config.yaml
encoder_fused_qkv: false
encoder_positions: "learned"
text_encoder_norm: "rmsnorm"
learning_rate: 0.003
shampoo_beta: 0.99
weight_decay: 0.2
adamw_weight_decay_other_params: 0.01
Rows from block 5 of the audio encoder of a small contrastive audio-text model, named by matrix and row number. Rows with one number within an expert belong to one neuron, the router's apart. Each number is 200 + 20 x the weight over its row's rms, rounded and kept within 0 to 999. All counts start at 0.
Before each expert's rows are labels from the 100 clips, of 14848, where the router gives the expert most weight on average: "loudest band" is the band of the loudest frequency at the time of the peak. Only what is clearly more common there than usual is listed. The data: phrases spoken by 400 fixed synthetic voices.
# router: router (encoder.blocks.5.mlp.router.weight, 32x192, trained with AdamW), inputs 0-191
# up: expert up (encoder.blocks.5.mlp.up, 32x384x192), inputs 0-191
# down: expert down (encoder.blocks.5.mlp.down, 32x192x384, transposed), outputs 0-191

# expert 11
loudest band: 250 to 500 Hz
router.11,199,160,220,191,188,176,207,201,226,190,182,180,204,197,196,168,210,216,209,199,202,196,194,167,236,200,223,166,187,186,206,171,198,154,205,156,191,162,197,181,217,211,195,204,173,214,206,204,210,226,159,191,209,204,203,210,194,172,182,219,229,205,239,241,194,200,200,209,213,186,238,210,183,213,170,200,191,232,194,238,183,205,217,213,183,203,194,239,218,200,197,199,183,186,215,179,201,209,206,203,199,189,180,166,231,202,191,181,218,215,220,235,197,199,217,201,196,216,193,209,220,218,198,197,225,192,157,249,209,228,209,206,185,188,176,202,193,193,182,214,167,178,184,214,208,170,184,211,192,222,209,178,205,196,143,180,209,217,214,199,198,184,176,208,204,179,223,161,218,209,193,185,227,217,172,173,204,210,237,190,192,259,170,183,211,198,210,254,188,198,213,193
up.0,189,188,202,214,193,211,230,195,194,209,223,191,219,213,169,243,199,185,218,219,208,201,198,173,235,198,171,201,181,194,234,186,186,218,202,208,216,218,222,198,178,178,226,215,199,233,203,208,218,228,214,206,221,195,164,181,210,192,216,199,196,184,249,210,210,212,179,163,225,212,215,243,204,221,207,207,215,223,176,214,201,222,210,206,224,186,184,178,233,180,197,203,202,219,201,194,212,195,204,200,190,203,218,187,171,211,180,165,192,174,165,181,219,214,184,188,213,159,174,215,153,203,206,179,205,171,167,226,159,204,185,233,216,156,221,209,207,230,179,202,224,199,202,202,206,230,220,201,228,250,175,221,210,220,196,227,201,193,223,166,167,204,202,202,220,207,235,205,184,188,209,208,227,170,175,199,218,211,249,169,193,201,194,209,217,207,223,203,220,217,218,226
down.0,218,224,199,197,187,196,196,190,176,183,196,207,223,158,232,191,178,232,175,174,177,232,213,195,183,190,227,196,194,197,182,208,159,194,210,239,175,203,183,219,200,164,225,172,221,229,172,223,206,212,194,201,216,188,201,190,189,203,186,192,232,163,189,219,215,188,219,186,207,169,197,208,200,206,186,214,198,199,202,214,224,186,173,190,213,190,224,225,162,192,234,204,235,175,193,163,221,241,200,163,180,237,174,201,187,183,195,241,221,199,224,210,188,169,168,217,203,195,196,221,213,196,175,165,236,192,196,201,192,214,186,189,199,222,174,180,217,197,221,187,168,226,194,219,205,194,184,192,217,193,241,201,180,197,246,211,203,199,210,211,194,198,213,201,208,208,177,220,204,172,230,185,209,196,209,243,171,202,219,218,153,209,211,242,195,176,202,203,204,240,199,180
up.1,159,216,186,199,217,204,207,209,180,193,207,178,163,160,212,184,232,178,201,194,215,187,214,207,212,191,182,209,196,218,181,199,163,185,198,200,211,228,212,217,192,223,228,186,216,196,193,179,203,189,213,219,189,212,214,210,187,218,253,210,181,174,224,243,213,182,195,184,214,170,166,197,202,229,187,170,216,202,240,206,187,187,222,171,228,211,200,209,179,196,194,148,213,221,181,205,204,210,200,201,172,199,203,198,170,230,191,213,178,164,189,212,208,194,193,202,191,184,198,210,234,204,190,210,199,206,207,243,177,174,231,204,240,213,196,202,180,243,248,207,224,180,188,197,192,200,166,198,203,196,199,213,216,212,195,181,209,180,223,201,179,204,244,162,200,184,169,208,214,201,206,197,221,191,195,195,198,212,210,203,183,180,253,176,241,207,169,191,190,229,152,163
down.1,212,188,203,187,182,176,200,182,187,208,203,206,255,204,209,207,215,217,171,195,181,232,193,164,199,184,222,199,183,199,196,190,211,210,196,177,248,195,193,200,235,199,198,204,184,217,172,210,229,190,178,181,203,213,218,182,209,204,184,199,171,206,168,233,223,225,184,204,174,199,202,228,223,229,190,209,195,206,239,200,201,207,191,204,228,190,210,198,187,243,203,207,212,179,206,157,217,226,219,194,219,214,184,162,140,189,215,230,178,200,229,190,250,190,207,218,153,168,199,188,196,173,200,169,193,193,166,238,197,221,212,186,153,224,216,187,222,205,226,188,173,188,190,172,194,156,197,226,184,209,210,187,186,182,180,209,176,202,227,181,197,245,211,208,204,202,190,187,193,159,191,211,198,191,205,209,209,215,215,193,172,195,179,212,166,213,197,210,198,189,229,187
up.2,214,191,202,195,238,204,177,195,169,213,208,193,185,216,203,223,208,216,188,194,183,182,228,191,192,202,204,209,192,182,197,220,212,207,160,196,241,172,199,222,255,161,208,193,178,214,222,191,216,219,216,179,190,217,201,223,182,193,181,199,210,215,193,198,186,210,216,225,212,183,202,210,211,177,203,184,230,206,201,192,220,190,198,224,207,225,201,218,234,146,204,194,209,219,183,193,174,182,209,202,210,199,212,190,210,163,189,221,244,226,229,129,208,195,211,192,174,229,198,228,163,199,197,199,233,174,219,163,240,212,175,186,205,213,183,205,223,224,197,181,217,223,194,249,208,188,176,212,214,209,219,177,222,204,185,214,174,215,200,197,190,177,187,165,219,182,189,195,190,227,205,209,204,196,227,216,220,195,201,235,210,235,156,202,184,168,203,223,188,166,201,181
down.2,232,188,201,219,207,185,228,181,188,180,204,195,251,214,190,183,223,230,180,211,197,201,217,167,156,220,188,223,232,189,203,212,220,199,198,209,176,181,179,205,148,187,183,190,194,219,190,206,210,202,224,188,226,216,198,201,173,186,199,171,211,192,169,218,205,206,203,160,190,226,196,196,214,204,183,186,173,154,204,196,222,195,220,204,207,168,220,193,193,218,183,219,215,191,208,219,192,198,169,179,199,206,222,171,208,172,200,201,186,200,204,222,229,224,236,217,221,178,181,202,176,208,153,168,204,165,206,238,193,211,203,220,196,180,205,193,169,182,204,208,191,224,214,199,176,231,244,214,198,178,224,204,222,233,201,192,205,168,148,187,207,227,210,205,203,226,205,216,212,198,222,208,224,204,232,185,262,192,204,195,197,209,233,180,228,199,203,232,191,206,224,197
up.3,185,193,219,207,229,199,187,176,219,211,193,191,215,244,185,210,170,209,180,194,189,188,232,190,210,220,217,195,194,196,198,159,181,166,204,187,192,162,180,174,180,248,194,186,221,192,192,211,197,192,170,215,194,219,217,182,205,253,208,230,194,179,200,203,180,154,186,206,141,190,216,198,208,184,231,207,220,193,204,189,183,187,206,161,216,211,217,245,203,199,178,215,223,221,194,198,226,187,223,227,197,209,184,212,169,188,228,197,192,201,196,199,197,190,200,194,139,171,219,167,154,213,147,212,154,196,207,195,203,199,178,190,191,195,179,210,212,203,190,167,204,176,185,217,178,214,196,201,205,235,175,199,185,185,193,190,213,189,186,218,206,167,223,223,185,165,222,225,216,177,184,199,210,197,202,196,209,236,197,190,172,191,187,178,190,185,208,177,221,223,211,198
down.3,208,207,160,220,193,194,211,212,199,212,185,209,184,192,190,200,203,210,225,204,193,226,183,188,180,214,194,197,217,216,221,253,242,187,217,203,204,227,200,198,194,174,239,204,187,228,204,186,195,221,169,187,239,213,201,209,192,232,188,200,187,180,198,199,230,246,201,195,229,207,199,221,186,181,194,185,224,195,207,217,203,233,213,246,204,207,186,206,163,204,186,199,210,181,233,194,187,212,150,228,190,212,194,224,214,197,208,149,199,200,164,226,158,208,199,193,197,193,207,201,194,212,183,159,208,211,199,200,183,179,168,215,219,196,221,188,207,197,193,216,196,193,180,191,191,148,185,248,180,176,206,166,190,233,210,182,229,215,207,194,195,188,191,211,239,232,203,204,237,161,215,209,199,194,205,218,196,183,153,217,218,196,193,226,213,206,170,174,176,196,228,232

# expert 9
loudest band: 2000 to 4000 Hz
router.9,227,232,216,206,191,201,181,191,203,174,179,171,202,215,188,191,196,165,215,191,176,225,184,236,208,209,184,220,186,195,181,216,206,199,236,230,180,194,164,213,215,213,208,202,188,197,166,181,185,191,210,189,214,206,198,194,191,204,214,173,171,192,175,211,207,198,217,209,225,188,208,181,229,226,209,202,216,186,185,213,210,219,205,179,186,211,202,215,168,199,248,161,209,192,176,194,221,205,175,217,203,189,161,212,163,172,179,221,163,174,186,233,179,170,191,223,160,205,195,201,203,175,225,189,191,197,181,209,216,202,214,164,209,189,159,198,169,194,220,213,166,207,224,200,215,183,204,197,163,252,185,147,198,241,213,210,156,183,162,204,214,204,187,207,202,221,196,196,200,169,165,220,216,194,214,179,215,195,215,219,179,157,200,189,185,213,218,179,225,221,209,199
up.0,190,183,217,213,202,211,235,197,219,230,220,142,190,188,240,200,205,229,206,188,179,227,217,179,176,150,223,173,203,206,185,197,218,185,171,229,169,188,191,204,191,206,196,221,184,215,209,199,221,164,187,192,188,173,188,200,172,183,179,215,190,188,198,217,228,207,219,198,213,177,208,179,160,204,228,233,198,206,202,203,213,167,228,184,197,221,206,203,186,213,204,233,203,164,188,218,200,170,221,201,173,167,197,188,191,189,186,186,179,185,232,183,209,204,214,229,217,213,190,213,210,163,232,187,173,222,180,197,187,223,147,193,196,193,187,203,244,167,191,228,233,204,218,217,171,214,212,223,205,193,229,205,222,220,218,203,174,181,220,182,186,159,205,195,210,193,208,213,168,190,210,182,181,213,181,210,215,205,205,198,209,193,191,207,205,213,243,145,208,220,211,208
down.0,191,216,225,191,209,211,200,211,236,203,158,192,150,199,164,178,167,228,215,194,212,188,190,218,229,206,232,190,211,230,227,188,171,200,196,200,211,217,191,190,234,199,201,222,179,187,181,193,210,197,215,205,207,221,198,187,209,215,189,202,189,191,202,164,197,214,211,243,181,197,191,205,203,243,160,173,230,172,236,246,199,191,195,192,216,200,173,206,194,203,212,244,184,217,197,187,207,212,222,178,207,154,231,222,198,214,185,176,181,205,184,175,210,195,217,213,198,190,182,185,192,236,178,198,191,212,209,222,207,188,190,203,172,183,191,176,142,215,169,175,203,211,205,161,263,224,211,217,178,235,195,194,197,209,194,214,231,210,215,182,179,200,197,227,189,231,209,188,220,221,186,194,227,183,197,207,191,186,213,188,204,213,225,212,218,176,181,241,211,210,215,187
up.1,196,236,216,169,233,212,214,168,224,210,218,176,230,206,195,212,182,178,185,213,190,244,193,218,178,190,179,190,206,207,178,190,210,230,201,225,198,204,212,150,190,213,182,203,202,220,204,211,188,194,189,210,206,233,192,212,196,211,234,215,156,205,205,216,215,206,197,236,175,218,214,214,182,190,227,214,212,191,199,231,219,189,216,184,152,185,192,203,170,220,178,222,226,172,150,219,199,229,191,202,210,224,195,223,174,178,199,198,199,172,219,185,204,192,211,171,194,172,181,197,187,223,205,211,185,227,206,210,164,197,173,180,202,198,222,213,199,211,146,168,186,217,206,196,197,214,223,172,208,218,229,165,197,176,190,219,184,186,182,220,248,235,143,185,223,192,197,190,225,244,216,199,201,211,238,192,209,179,199,178,218,203,205,203,217,210,200,211,217,186,200,203
down.1,229,206,217,199,144,166,208,208,202,190,211,184,196,223,217,200,209,242,205,181,183,169,222,221,188,217,216,183,196,195,188,219,204,192,199,172,232,174,166,217,218,181,189,201,165,173,176,188,177,199,197,183,196,205,185,219,154,183,194,190,157,188,194,185,195,187,203,187,196,235,222,192,201,203,232,205,236,188,194,195,219,153,169,191,207,233,201,247,199,186,172,171,189,193,207,189,171,206,229,181,166,204,190,197,221,222,208,206,226,199,206,205,231,211,146,231,176,209,193,186,193,177,204,195,200,177,208,231,198,200,229,195,163,179,222,175,193,210,210,211,200,245,221,224,199,213,188,160,203,193,199,202,191,209,214,182,188,178,203,207,177,212,190,217,225,164,193,196,202,193,235,181,189,213,198,227,209,227,180,184,250,197,214,220,224,209,198,203,226,212,176,184
up.2,199,191,176,230,220,210,196,207,227,190,212,199,188,232,206,188,194,189,197,205,190,181,228,207,217,221,208,239,190,161,177,218,231,174,182,203,190,205,181,180,183,228,208,217,210,203,196,185,230,236,245,182,165,208,190,209,192,198,216,207,224,180,209,221,182,192,212,187,225,235,229,193,193,220,197,207,220,241,179,214,196,197,170,188,188,172,172,184,248,210,189,219,213,187,190,204,233,169,176,198,181,235,187,198,159,186,163,201,230,204,186,220,194,225,222,209,194,189,213,220,181,215,162,219,233,175,193,218,208,191,184,191,191,216,198,157,241,177,222,204,204,217,209,203,199,228,177,218,180,224,192,197,216,175,228,170,212,208,195,177,189,200,211,223,191,189,193,162,249,201,199,198,208,203,224,210,208,193,208,191,157,219,172,197,179,235,182,170,196,219,217,168
down.2,176,232,177,207,175,160,222,183,165,183,165,199,186,173,210,216,186,179,231,230,213,197,202,189,172,172,196,217,169,208,178,209,183,228,205,188,213,180,199,194,211,198,191,201,180,213,210,191,216,181,194,179,210,179,182,163,230,208,233,247,202,186,224,221,197,179,194,163,212,167,232,168,204,172,187,197,193,219,168,206,207,216,223,187,222,211,182,151,214,186,219,197,231,201,196,201,217,186,164,191,216,192,272,190,192,191,237,192,187,182,196,177,165,205,193,225,204,222,196,197,182,225,215,185,208,191,228,207,192,221,211,194,219,202,214,220,161,186,194,225,226,185,238,190,186,211,219,181,217,178,205,212,178,139,185,220,185,213,196,198,179,219,193,212,210,190,206,227,201,199,232,191,206,200,238,215,199,204,201,189,200,196,205,211,212,165,221,215,204,212,196,215
up.3,226,212,198,206,204,207,168,185,201,207,232,222,168,202,203,237,217,184,210,214,228,197,171,190,182,188,189,218,140,223,187,191,192,194,197,215,208,180,185,204,191,215,191,186,220,181,176,164,180,203,190,224,211,191,172,213,203,192,198,173,223,202,200,170,191,200,209,174,174,221,218,188,217,183,204,186,198,166,199,226,207,179,182,187,182,168,197,180,155,185,178,202,218,192,197,227,179,226,186,212,220,222,153,222,188,201,177,221,151,204,207,212,201,225,197,225,200,215,202,175,228,167,205,181,188,194,209,178,216,182,218,165,186,195,218,151,232,186,160,216,217,186,232,180,219,219,219,211,214,232,231,186,178,230,205,185,202,220,204,192,235,199,193,192,220,241,222,222,192,204,188,197,187,197,229,179,197,196,200,228,211,189,231,233,245,197,196,210,205,207,174,172
down.3,169,198,227,208,170,198,202,179,211,189,220,191,209,226,187,153,212,245,203,197,199,188,185,179,199,215,195,200,194,172,196,199,190,188,183,197,206,228,211,188,191,197,215,176,165,201,197,219,243,246,193,207,153,233,181,164,215,235,206,179,191,245,217,223,237,211,190,227,177,189,190,158,203,214,221,228,233,183,189,178,205,208,231,183,222,210,193,241,192,182,210,203,188,222,184,191,191,177,191,185,177,209,253,182,189,192,189,189,199,194,185,217,184,220,179,184,241,188,183,202,199,208,201,226,225,208,198,218,197,257,190,163,202,190,197,183,186,223,199,190,171,234,197,201,215,186,221,194,203,194,203,207,222,216,208,184,182,189,224,208,192,204,159,246,230,189,177,193,206,213,185,196,192,199,202,230,208,199,166,183,226,201,184,227,170,193,202,188,225,219,197,199

# expert 3
loudest band: 500 to 1000 Hz
router.3,219,142,209,212,231,188,189,172,212,194,225,176,155,196,191,194,208,201,241,187,214,215,238,184,225,215,172,193,226,190,183,207,176,166,194,209,205,178,179,208,223,211,212,189,200,172,188,161,238,210,215,247,189,237,205,225,239,218,210,176,190,205,206,215,195,195,193,199,156,169,169,238,209,191,188,194,203,204,194,211,188,213,222,230,235,192,237,214,219,195,193,233,221,219,201,221,185,218,211,213,183,218,181,210,209,225,180,214,209,222,187,185,203,194,182,196,246,207,202,230,156,197,167,185,191,158,207,228,183,218,198,203,198,197,159,227,211,177,193,177,212,208,225,188,164,168,188,208,186,207,217,213,243,215,187,227,208,202,211,227,204,186,214,197,199,203,213,179,200,190,207,215,201,227,194,210,202,201,205,194,214,200,235,188,181,213,212,198,218,186,197,166
up.1,219,191,178,210,202,210,204,177,186,203,239,270,168,188,191,229,175,231,172,226,216,195,203,205,217,224,227,188,192,197,179,197,193,209,196,182,219,204,228,211,213,195,221,222,176,208,201,165,211,198,112,187,195,156,201,189,192,178,240,213,210,219,214,205,154,215,218,180,192,196,207,180,183,180,212,201,172,229,184,177,173,216,193,181,230,179,186,206,188,197,207,174,215,182,157,200,207,213,218,203,189,247,208,195,206,225,197,234,195,207,214,195,197,189,185,222,182,216,219,194,195,229,208,208,207,210,185,216,167,213,207,199,229,184,151,181,236,203,187,184,194,178,186,228,200,187,206,239,250,214,228,197,194,198,184,195,188,216,188,184,184,207,204,235,199,187,202,210,189,184,184,209,185,226,205,190,190,220,173,200,199,192,194,197,196,198,187,186,208,225,202,217
down.1,238,162,188,197,205,189,175,180,202,209,192,183,225,182,227,197,201,205,214,195,191,232,219,216,215,214,149,239,179,167,180,195,178,195,189,176,180,193,226,191,162,192,228,188,222,193,172,180,203,144,212,192,222,212,188,229,192,201,200,203,199,224,201,197,192,201,182,192,217,220,200,196,200,222,214,206,210,209,185,233,227,209,219,215,193,185,207,212,220,198,199,238,183,156,167,197,216,223,203,212,188,202,184,147,180,218,178,220,221,202,186,236,209,170,224,166,208,202,233,219,188,210,229,215,191,169,207,195,179,182,199,223,154,223,219,218,189,180,214,180,200,207,178,219,212,149,200,190,190,188,201,184,237,178,193,166,157,222,220,199,183,221,226,227,202,197,198,212,217,206,182,188,212,183,208,183,200,168,211,208,171,156,200,200,186,221,207,191,183,179,193,207
up.2,168,237,236,202,221,210,198,177,239,214,169,195,188,204,195,193,195,189,163,199,229,203,223,201,211,215,180,219,201,210,172,196,205,226,177,204,209,193,191,211,213,188,230,234,179,193,219,193,222,222,162,215,197,206,142,204,181,200,216,223,191,214,193,223,193,200,193,162,199,187,223,200,189,164,199,210,182,224,180,174,154,212,215,192,174,205,211,206,217,223,244,234,178,198,204,194,202,236,185,186,206,227,175,200,175,214,204,207,184,208,231,198,220,242,154,212,228,211,220,226,199,199,158,226,181,204,212,193,194,185,202,219,195,204,194,223,177,197,194,184,231,236,183,190,192,228,211,183,176,186,200,212,164,227,233,178,221,205,258,194,165,218,206,182,215,202,189,218,220,224,224,208,197,199,172,196,195,208,206,194,232,219,198,227,197,200,200,204,181,215,204,184
down.2,214,171,204,172,216,215,214,210,210,161,203,154,180,231,193,224,189,193,219,216,178,209,167,206,210,191,209,203,195,248,226,194,201,157,149,177,203,172,191,176,214,201,198,224,188,194,210,188,213,191,206,173,188,202,219,195,181,226,217,213,200,184,229,198,167,205,206,173,189,193,175,168,218,182,191,210,239,203,185,220,210,202,206,255,191,177,207,182,223,186,203,193,188,194,199,221,198,196,209,175,209,184,214,196,177,202,192,212,215,188,218,221,223,173,189,179,208,192,216,192,165,187,220,184,201,181,223,191,202,223,213,206,203,214,217,202,263,181,196,236,185,217,218,199,219,186,221,242,179,240,188,220,158,203,160,206,191,176,200,237,234,218,198,218,243,223,189,218,187,189,195,203,240,196,171,204,226,202,194,203,229,196,212,193,211,183,195,235,198,180,189,179
up.3,178,202,180,198,199,203,226,174,165,211,224,186,201,242,206,199,199,170,212,207,180,206,185,199,187,211,213,169,228,200,198,201,196,182,237,197,191,217,184,204,201,204,199,176,159,194,200,198,209,175,223,251,210,233,169,192,195,196,234,214,195,191,241,189,164,202,210,209,215,190,189,201,209,202,205,223,196,169,195,184,243,182,222,206,240,207,219,175,169,209,231,182,202,200,189,207,170,165,177,204,207,195,193,200,221,245,226,182,212,207,210,215,191,210,229,215,184,212,182,190,197,220,172,207,201,222,229,248,192,222,188,190,225,204,189,206,213,212,207,217,184,215,174,172,190,201,182,183,193,203,138,185,239,229,211,210,200,213,175,211,178,167,215,220,204,152,188,178,207,196,176,213,218,212,208,185,174,168,175,217,173,217,163,172,203,218,218,184,178,215,222,206
down.3,206,135,202,206,204,211,189,215,187,214,173,167,218,175,183,192,206,193,197,169,248,203,218,178,158,185,199,219,207,186,178,179,191,221,225,216,198,202,199,208,203,202,196,192,219,202,178,181,226,199,220,168,217,202,170,194,181,189,207,164,237,189,204,199,201,161,218,216,208,214,230,211,213,231,206,200,166,227,223,206,211,210,203,162,197,203,190,211,186,180,196,193,243,195,168,187,196,232,193,216,238,172,190,240,203,198,223,193,182,237,224,219,214,202,190,202,207,217,205,223,209,213,263,217,207,146,213,196,193,212,237,204,211,192,199,179,192,228,173,194,195,185,219,202,196,196,193,207,197,186,187,190,180,210,184,179,194,182,206,190,192,214,163,185,208,203,172,190,191,189,184,231,181,158,181,165,210,229,233,202,179,178,216,194,196,188,202,167,209,167,189,179
up.4,222,182,189,235,214,210,212,174,226,193,211,209,221,191,181,156,209,210,239,166,182,200,179,167,216,188,204,195,204,227,214,225,230,191,201,202,193,201,226,202,238,170,188,185,205,175,191,156,176,207,200,183,222,177,179,217,196,188,195,228,189,189,181,175,224,190,171,191,183,196,154,195,168,217,183,199,205,201,200,159,222,194,240,211,207,202,224,192,205,217,170,211,226,192,194,232,219,184,234,212,187,216,219,183,205,163,197,180,215,220,222,233,181,176,211,171,214,195,189,190,205,208,211,197,213,217,237,218,181,178,237,190,213,223,205,242,195,230,211,212,198,249,214,239,175,197,191,172,160,174,195,176,179,199,198,211,190,222,210,215,204,213,197,205,219,216,240,178,177,200,223,211,200,197,193,242,198,203,233,173,209,201,213,198,193,193,229,200,231,196,199,214
down.4,187,203,201,183,176,201,187,210,202,239,172,215,203,167,209,258,190,180,215,197,184,175,219,232,182,188,203,214,217,172,233,179,212,239,220,186,222,193,183,219,197,204,209,187,145,198,207,214,218,216,182,184,166,180,187,249,175,223,215,175,186,185,167,190,215,204,208,158,173,212,177,173,210,200,221,202,227,199,197,182,191,178,195,177,191,216,212,220,200,217,228,214,189,234,185,190,159,198,197,192,215,210,200,200,201,201,193,226,189,267,194,173,195,184,202,198,179,214,204,202,184,228,169,216,200,197,183,196,229,210,195,206,211,188,188,201,206,183,176,189,172,168,212,181,191,224,142,188,227,198,190,186,217,194,192,222,160,203,180,224,221,208,182,214,212,204,219,169,188,210,183,175,195,173,176,193,217,209,171,220,201,199,170,164,201,205,204,233,189,191,198,197

# expert 10
loudest band: 4000 to 8000 Hz
router.10,184,218,201,179,214,200,195,193,160,211,220,177,185,240,204,201,216,202,218,167,224,206,189,171,240,167,219,193,167,199,206,210,240,221,200,234,204,235,169,216,204,206,175,222,181,220,228,202,211,221,239,203,192,197,199,197,154,227,194,216,202,189,193,193,214,192,183,222,162,210,194,200,194,184,196,171,183,201,196,211,214,194,209,218,196,242,214,199,178,180,216,199,205,191,206,194,180,187,254,192,204,184,182,196,202,204,194,191,174,180,193,213,182,197,215,205,188,193,222,179,193,204,192,228,196,212,226,247,193,169,184,233,181,232,201,184,221,206,179,202,194,163,144,241,183,211,210,212,210,216,179,203,175,187,190,200,223,234,249,200,190,195,183,189,241,191,161,216,210,188,225,227,191,165,173,206,215,216,200,221,203,215,188,218,209,234,199,202,208,183,214,158
up.0,197,234,176,213,156,167,202,204,222,157,207,224,222,215,216,193,171,191,169,211,217,219,194,211,201,213,195,183,231,177,209,188,190,227,205,201,180,216,187,179,198,203,161,193,198,203,187,182,193,210,179,174,197,207,186,188,174,208,207,220,204,193,185,179,208,198,180,206,188,180,187,200,186,230,192,240,189,187,188,215,220,213,199,206,214,165,204,207,171,145,196,195,203,202,189,225,217,186,228,200,213,197,179,173,227,189,229,168,176,204,180,182,226,181,226,206,216,227,188,175,176,202,190,181,166,191,197,186,265,221,199,218,181,225,204,201,260,194,208,235,177,204,216,208,211,230,189,197,200,194,200,170,186,215,176,207,203,207,183,238,212,218,182,227,189,172,184,193,218,210,153,206,197,233,213,215,222,255,188,215,200,160,186,185,194,196,192,194,198,180,230,195
down.0,178,200,179,214,221,175,221,184,224,216,186,195,200,143,172,215,193,219,186,239,192,207,190,182,182,231,177,229,224,183,168,176,213,206,170,184,227,163,211,169,218,201,181,163,197,188,171,209,192,198,202,197,225,254,195,200,233,176,211,182,233,227,209,211,208,185,192,187,199,198,202,211,178,180,164,229,201,187,167,211,165,228,179,179,194,200,245,181,201,167,187,214,186,192,219,194,194,220,183,210,179,176,205,196,163,209,208,185,231,188,230,231,214,178,189,176,218,192,231,211,193,189,148,211,220,185,178,168,202,207,226,215,199,202,227,182,202,210,209,181,207,200,215,181,185,159,205,187,219,181,175,201,212,173,197,209,188,233,179,200,190,182,186,184,178,175,209,201,185,169,207,196,205,225,215,196,192,195,181,168,196,218,202,223,223,173,195,186,173,197,195,183
up.1,202,166,191,194,205,209,177,223,192,164,200,180,207,168,214,184,189,196,207,225,191,210,194,222,184,162,172,202,181,175,213,200,157,168,195,177,190,205,192,221,214,186,199,208,177,208,230,189,210,226,214,194,209,201,187,205,215,166,185,196,224,214,218,205,191,188,226,214,183,190,189,242,227,195,187,193,206,219,196,210,193,169,155,223,190,211,202,191,171,231,203,186,222,181,205,197,202,193,217,185,195,192,241,174,168,232,200,260,231,174,197,212,201,169,210,204,200,253,192,193,190,219,191,207,210,146,190,179,220,206,189,217,227,220,222,242,202,230,224,217,194,164,212,211,218,178,219,227,200,227,223,208,204,197,188,226,191,194,224,205,252,202,174,163,184,212,206,219,217,171,232,200,197,190,159,220,224,214,216,192,193,185,189,186,219,198,186,196,179,197,216,183
down.1,231,189,197,219,228,233,189,181,181,197,188,207,222,226,202,204,207,194,219,166,215,222,205,183,188,217,190,213,192,186,196,213,175,195,207,212,178,233,249,196,170,197,202,217,215,228,197,203,226,218,194,158,214,194,189,174,196,194,223,218,203,221,159,175,214,183,188,195,208,205,213,181,197,220,195,219,197,167,183,202,172,210,198,208,221,174,189,178,226,225,227,184,231,151,230,185,187,223,178,192,187,225,190,183,212,203,181,217,172,196,180,159,203,265,228,195,206,181,205,201,176,176,211,207,210,168,231,239,218,201,201,202,190,178,184,184,185,179,154,185,182,243,209,182,203,234,217,180,206,204,196,182,177,190,183,190,224,221,203,206,190,172,186,209,196,225,168,160,220,209,177,176,183,186,208,211,202,179,223,191,238,205,207,228,175,197,184,196,205,211,237,195
up.2,221,223,203,182,205,214,210,221,222,170,185,215,196,228,232,215,200,173,190,171,197,202,212,187,188,211,187,218,180,196,233,191,215,206,167,205,225,208,191,218,172,203,200,206,188,247,220,228,193,180,200,222,216,180,202,202,248,216,226,213,203,166,216,190,244,182,205,200,205,209,233,186,178,212,204,188,208,181,244,185,223,199,177,226,203,155,206,222,189,224,188,195,173,223,175,161,215,192,212,204,176,197,200,224,200,204,187,202,176,205,171,222,205,192,230,176,204,209,165,177,196,211,193,215,209,218,173,211,214,208,203,174,222,189,179,194,187,195,215,217,213,192,191,199,196,175,183,231,190,189,206,213,201,220,202,206,201,215,166,205,207,204,223,190,159,227,208,188,218,202,246,200,219,179,230,203,158,207,201,252,224,208,222,164,212,216,258,196,245,197,234,208
down.2,188,192,235,200,203,217,169,198,208,180,201,222,151,219,219,195,238,225,227,194,208,187,204,198,222,193,184,195,168,183,204,203,190,151,188,234,190,197,213,207,193,213,182,195,221,195,223,217,180,222,232,178,215,182,215,226,198,192,226,189,177,197,176,231,190,224,211,180,201,211,193,190,168,202,185,199,155,201,202,182,204,165,226,180,209,218,201,178,231,194,237,195,201,192,156,195,218,218,212,205,209,208,229,181,197,231,187,219,209,162,186,221,197,212,177,210,184,214,203,168,201,177,161,188,179,208,221,192,180,193,192,202,186,178,208,196,190,200,173,221,196,187,234,224,201,193,217,179,179,248,167,201,174,208,201,210,233,185,189,208,230,194,171,194,220,179,172,195,224,167,232,211,208,191,211,159,234,203,225,208,203,211,236,207,183,225,213,209,157,230,168,213
up.3,181,188,205,177,185,248,176,203,205,220,191,193,194,223,196,181,239,160,187,226,163,196,238,228,191,194,237,178,217,189,189,196,193,235,222,196,188,187,202,193,213,177,232,207,196,162,166,207,239,204,204,194,161,190,179,239,204,209,186,177,213,225,198,196,183,191,202,193,212,208,185,185,202,211,229,201,225,203,195,183,206,207,194,244,182,207,199,202,176,236,190,202,224,208,262,173,186,219,188,219,202,189,189,189,178,198,192,207,194,202,191,186,230,177,189,200,226,174,161,207,226,180,163,205,175,197,157,176,226,203,183,207,200,222,176,209,193,213,192,189,194,211,202,173,174,207,233,223,174,199,190,222,200,198,227,239,172,225,174,192,217,240,211,177,199,221,193,197,187,232,208,220,209,171,224,206,205,209,187,200,206,164,213,193,177,187,206,174,234,214,187,214
down.3,222,186,202,200,223,226,192,182,207,231,207,200,207,164,192,226,189,190,181,185,208,190,209,216,162,203,174,216,206,153,189,238,215,167,187,184,232,181,195,203,220,183,205,191,164,206,193,163,223,204,204,176,214,185,203,187,158,223,181,241,183,184,227,214,207,195,200,229,204,184,230,228,191,184,204,173,229,229,262,154,182,168,199,224,182,192,215,191,201,199,196,195,181,210,218,242,186,173,172,185,211,203,208,240,212,215,206,220,184,206,184,187,191,210,197,177,203,148,210,189,220,182,219,210,202,222,193,228,180,199,216,189,184,212,228,199,212,211,210,184,193,186,246,155,206,188,237,198,217,218,183,223,225,201,200,205,204,172,216,214,176,188,189,201,209,188,216,212,207,204,218,195,210,203,187,185,202,175,203,214,180,232,201,164,210,192,221,249,221,189,194,196